{
  "model": "image denoising model",
  "dataset": "rendered solids tumbling over patterned floors",
  "train_examples": 97500,
  "image_size": 32,
  "crop_scale_min": 0.8,
  "horizontal_flip": false,
  "color_jitter": 0.1,
  "task": "denoising",
  "loss": "mse",
  "noise_std": 0.4,
  "arch": "unet",
  "norm": "batchnorm",
  "hidden_act": "relu",
  "widths": [64, 64, 128, 256],
  "blocks_per_level": 2,
  "block": "plain",
  "attention": false,
  "upsampling": "nearest_conv",
  "init": "kaiming_normal",
  "optimizer": "adamw",
  "learning_rate": 0.0014,
  "beta1": 0.9,
  "beta2": 0.999,
  "eps": 1e-06,
  "max_grad_norm": 0.5,
  "l1_shrink": 0.003,
  "cautious_weight_decay": true,
  "max_steps": 26600,
  "batch_size": 256,
  "epochs": 69.8,
  "lr_schedule": "cosine",
  "final_lr_fraction": 0.1,
  "warmup_steps": 1330,
  "weight_decay": 0.04
}
Rows from block 7 of a small image denoising model, named by matrix and row number. Each number is 128 + 32 x the weight over its row's rms, rounded and kept within 0 to 255. All counts start at 0.
After each channel's rows are labels from the 100 images, of 14848, where the channel reaches its highest value: "colour at peak" is the nearest of a few named colours to the mean colour under the peak. Only what is clearly more common there than usual is listed. The data: rendered solids tumbling over patterned floors.
# conv: 3x3 conv (model.mid.1.conv.weight, 256x256x3x3, each kernel summed), inputs 172-255

conv.234 [133 117 106 199 131 102 127 129  39 108  53  90 182  36 134 128 139 133 147 186 118 116 146  86 154  76 134 178  15 124 108 129 130 160 154  99 131  98 174 140 118 147 128 147 133 162 117 106 129 111 152 127 127 120 128 127 149 140  97 118 128 126 115 155 160 128 126  29 114 130 166 128 112 130 135 131 139 118 117 138 130 108 129 154]
colour at peak: grey

conv.104 [108 117 129 111  88 120 149 115  87  86 135  35 127 102 202 120  99 144  82 141 138 100 137 115 139 121 132 120 150 118 104 139 159  92 129 122 134 110 105  80 142 141 148 125 145 102 106 103  85 122 109 177 174 164 162  78 108 134 151 104 124 223 132 114 121 138 130 116  73 133 111  91 149 165 117 131 130 184 133  72 104 122 142 118]
colour at peak: pink

conv.7 [135  55 128 134 108 134 121 134 112 128 142 169 127 121 125 104 122 130 130 133 126 136 112 146 137 132 128 116  32   0 140 128 133  94 122 136 127 186 149 142 144 119 128 120 128 143 127 124  80 181 129 127 119 129 128  79 123 146 137 116 120 132 129 134 135 127 132  98 124 134 140 127 134  82 140 129 145 140 118 160 191 146 121 121]
colour at peak: grey

conv.228 [127  97 129 132 161 181 126 116 133 140 229 143 127 159 132 146  78 131 124 121 129 124 129 113 166  62 100  53 144 114 117 128 139 192 151 110 129   0   0 135 199 144 124 119 126 209 134 141 129 125 171 130 130 127 129  87 136 140  99 174 108 126 107 147  95 129 132 101 143 132  67 128 127 130 156 119 128 126 100  59 118  92 129  38]
colour at peak: grey

conv.113 [141 111 126 137 194 115 132 111 124 134 104 141 115 163 129 130 135 127 118 156 128 134 123 140 117 121 121 107 161   0 132 127 127 143 122 149 127 155 138 148 120  90 127 135 130 105 127 132 134 122 119 126 126 124 127 119 128 143 144 127 115 129 134 139 152 127 128 134 139 121 124 127 127 125 124 118 128 119 109 145 118 116 126 111]
colour at peak: pink

conv.103 [126 125 158 123 129 108 202 116  89  98 115 128 168 131 251 134 121 185 128 126 143 130 137 128 132 134 114 111 138 131 121 163 146 132 131 137 212 123 118 126 103 135 144 123 153 120 128 140 116 127 131 181 213 208 175 136 132  83 137 124 240 252 204 122 131 159 155 186 122 129 126 148 135 128 116 129 138 192 120 138 126 128 154 118]
colour at peak: pink

conv.64 [113  35 131 127 177  92 124 124 135 113 137 127 116 151 125  60 105 129 101  69 131 118 111 132 209  81 136  83 125 157 140 115 128  97 153  67 129 127 208 129 156 133 127 109 132  85 118 151 136 134 120 106 128 106 121  95 131  90 143 143 161 101 156  75 196 128 127 118 164  89  99 129 132 116 113 117 136 121 132 114 125  79 128 105]
colour at peak: grey

conv.204 [174 130 152 127 105 130 180 136 101 133 130 124 125 135 232 192 144 141  94  98 155 124 127 116 146 125  86 109 130 128 170 209 139 135 117 186 121 114 131 130 128 128 118 135 158 144 170 130 104 141 159 117 175 200 255 127  98 120 233 113 124 212 174 108 136 189 103 157 130 156 150 132 131  97 118 141 117 152  76 124 134 132 160  98]
colour at peak: pink

conv.102 [128 171 117 108 124 132 143 126  42 110 133 121 131 121 221 172 124 172 125 131 144 125 147 119 148  93 120 129 187 132 121 147 180 124 141 173 130 126 108 107 153 178 150 138 205 126 120 100  95 128 134 172 156 123 159 113 103 127 158  95  37 212 177 123 146 187 134 119 136 149 131 198 116 131 118 127 134 181  79 130 120 113 132 114]
colour at peak: pink; white

conv.94 [146 118 156 136 137 140 140 144 135 132 135 132 117 132 109 136 139 117 125 153 183 140 122 157 155 138 132 157 122 133 146 219  37 129 127 125 132 150 160 153 175 152 185 127 146 190 135 133 135 132 131 140 139 137 203 160 148 164 104 137  75  13  38 142 144 159 165 132 123  73 131 183 126 126 154 128 142 113 138 128 139 133 127 144]
colour at peak: pink

conv.123 [158 180 115 210 151 170 118 111 155  92 183 215 133 127 140 104  36 140 119  67 135 197 124 152 164 129 116 100 126  69 151 139 127 127  70  61 123 159 126  96 150 133 134 158 127 120 125 161  79 110 187 143 135 133 128 171 129 110 103 141 116 143 101 101 140 125 130  93 128 107  30 133 118 119 131 107 113 131 136 173  86  94 110 186]
colour at peak: pink

conv.236 [111 160 139 116 121 124 151 126 126 126 123 111  96 117 220 133  96 153 107 123 188 116 131 118 116 128  99 117 145 109 102 175 172 126 128 121 129 206 120  94 124  53 149 131 154 105  94 110 107 126 121 171 162 156 171 115 110 128 154 109  38 242 167 126 120 168 134 125 133 194 126 141 141  86 115 129 118 188 103 120 120 119 182 104]
colour at peak: pink

conv.240 [118 114 128 134 121 136 127 124  96 135 198 144 128 191 122 133  84 131 117 111 128 132 136  72 139 135 130 121 151 158 130 129 128 148 137 127 127  84   0 134 173 128 128 126 129 149 139 143 127 153 152 128 128 127 128 121 136 110 109 132 129 126 116 121 121 128 128   0 145 116 109 128 129 126 128 118 134 131 140 106 156 144 128 121]
colour at peak: grey

conv.155 [ 95 151 125 162 147 158 119 127 108 153 148  89 123 111 121 104 129 118 150 140 125 145 132 180 152 136 134 145 177 121 106 127 120 122 219  96 128 133 147 127 182 189 126 123 122 137 136 155 117  77 114 124 124 132 127 135 144 227 136 107 143 110 135 111 117 126 121  55  90 129 103 124 126 124 107 147 139 129 128  40 122 140 116 117]
colour at peak: grey

conv.105 [117 145 129 130 138  95 126 129  83 126  85 132 150 121 130 139 132 123 122 188 129 126 114 114 116  87 131 171 139   0 112 129 126 140 134 154 126  82 151 109 108 126 127 126 128 106 127  96 173 126 166 128 128 145 129 111 134 126 134 140 135 133 111 127 119 129 128  78  88 149 153 129 122  84 125 171  99 128 108 175 146  94 130 116]
colour at peak: grey

conv.79 [141 180 129 149 167 138 128 112 120 117 160 103 112 152 129 137 114 120 109 136 128 142  95 201 144 123 135  47 146 107 143 124 129 191  58 102 128  93  71 142 139 104 129 110 129  74 124 124 103  99 119 123 130 106 121 123 127 128 109 106  69 120 113 122 161 129 128 145 122  97 126 123 130 183 146 110 143  92  96  99 128  53 133   2]
colour at peak: grey

conv.217 [149   0 126 197  46  99 133 146 142 111  14 114 150 136 126  98 116 124 169 146 127 107 146  62  96  93 121 127 111 159 150 126 136  78 122 137 127 136  78 138 108 147 127 133 130 156 139 127 132 191  99 126 125 119 126  94 100 127 137  92 134 124 115 101 117 127 128  82 175  55 150 122 130 135 124 128 131 129 138 134  59  84 129 177]
colour at peak: grey

conv.159 [110 142 128 109 126 134 127 113 101 135 101 132 117  17 124 140 188 134 143 115 129 158 141  93 152 153 133 104  96 176 132 110 118 126 124 112 129 197 137 124 139 113 128 122 127  97  73  62 139 156  96 125 124 142 127 138 152 105 128 137 124 124 121 144 141 128 127 189 113  97 167 128 115 124  99 129 120 123 113 105 173 163 122 120]
colour at peak: grey

conv.222 [ 96 123 114 108 118 135 133 111  77 100 159  52 124 122 162 111 127 118 130  89 111 117 121 126 189 127 122 114 101  70 105 113 156  96 134 135 123 128  71 111 157 145 115 121 123  88 107 117 106  98 102 111 109 120 115   0 130 140 133 111 142 122 125 141 101 108 118 122 105 141 124 105 128 175 107 129 132 144 100  96 120 119 114 113]
colour at peak: grey

conv.127 [123  80  92 129 129 129 127 122  78 127 135 122 127 135  84 110 128 204 115 102  98 145 120 101 124 134  67 122 131 128 128  49 129 166 136 118 128 120 115 114 129 128  92 122  99 132 133 136 113 110 110 104 113  83  97 164 117 129 104 129 160 117 136 109 106  69 108 232 127 106 107  69 101 138 127 133 123 124 119 157 116 125  86 132]
colour at peak: pink

conv.250 [126 106 175 128 122 152 168 123  83 128 120 127 124 108 166 120 125 132 126 104 205 123 127 126 121 121 117 123 127 129 139 194  94 119 134 125 144 120 114 118 128 128 205 134 162 122 126 118 115 129 119 182 155 144 209 121  86 144 137  72  31  98 100 117 126 184  43 126 122  69 123 184 132  84 114 123 115 137 104 112 125 124 179 125]
colour at peak: pink; white

conv.210 [128 148 123 158 129 123 122 124  95 115 112 145 100 158 134  93 153 129 120 157 128 122 173 116 131 148 133 142 112 171 131 134 143 129  65  71 128  48   0 132 108  13 133 112 124 166 127 112 144 147  92 136 132 128 133 147  99  80 111 136  88 140 126 131 130 132 127 176 140 110 147 132 124 125 131 131 142 126 129  31 126 142 129 111]
colour at peak: pink

conv.183 [ 92 165 137 121 131 116 149  97 172 116 182  82 121 124 124 101 116 123  62  69 152 129 125  55  93 134 143 133 130  87  93 152 149 150 128 117  24  91 140 141 131 151 138 158 106 103 117 114 109  73 132 175 172 163 164 119  87 106 141 147 185 218 154 139 101 146 136 113  43 153 103 147 128 181 126 126 139 170 117 104 157 163 149  36]
colour at peak: pink

conv.241 [122 118 121 105 159 128 125 129 188  94 122 126 126 147  28 109 141 128 141 106 121 168 127 115  73 105 143 136 123  98 140 115 121 121 126 117 128 155  93  89 121 126 120 115  71 131 135 144 138 103 123 121 114 130 120 140  99 135 121 119   5 105 123 121 133 119 127 117 116  99 117  91 132 111 121 132 131 110 129 108 129 122 124 130]
colour at peak: grey

conv.36 [119 155 165 101  97 126 160 128 109 114 125 127 120 115 198 145 122 131 113 147 181 119 125 112 127 108  98 118 179 111 119 177 227 123 129 156 124 132  93 104 163 135 178 167 172 117 118 123 121 124 131 189 165 162 186 114 106 141 220 130 138 247 202  74 117 181 146 122 161 179 111 157 148 138 122 132 129 192 126  80 113 111 173 102]
colour at peak: pink; white

conv.175 [105 150 113  30  68 134 124 147 119 109 144  40  44 129 111 141 113 123 188  37 127 156  82 147 122 182 151  97 119 115 122 117 118  78 132 149 127  24 152 125 125 187 120 133 128  67 134 142  85  60 104 118 125  79  78 104 133 117 131 114 124 100 108  88 121 121 128 156 149 120 174 127 117 162  89 125 138 101 129  46 120  54 129 149]
colour at peak: grey

conv.60 [125  87 128 180 144 152 130 113 113  88  40 118 162  94 131 138  91 133  70 197 138  93 112 109 143 121 133 149 126  42 125 128 127  13 160 182 125 199 139 154 118 116 127 134 129 159 125 129 149 106 137 129 130 129 127 194 127 190 147 138 116 130 130 136  98 129 129 142  26 145 117 128 122 173 140 146  97 110  82 141  61 153 129  99]
colour at peak: grey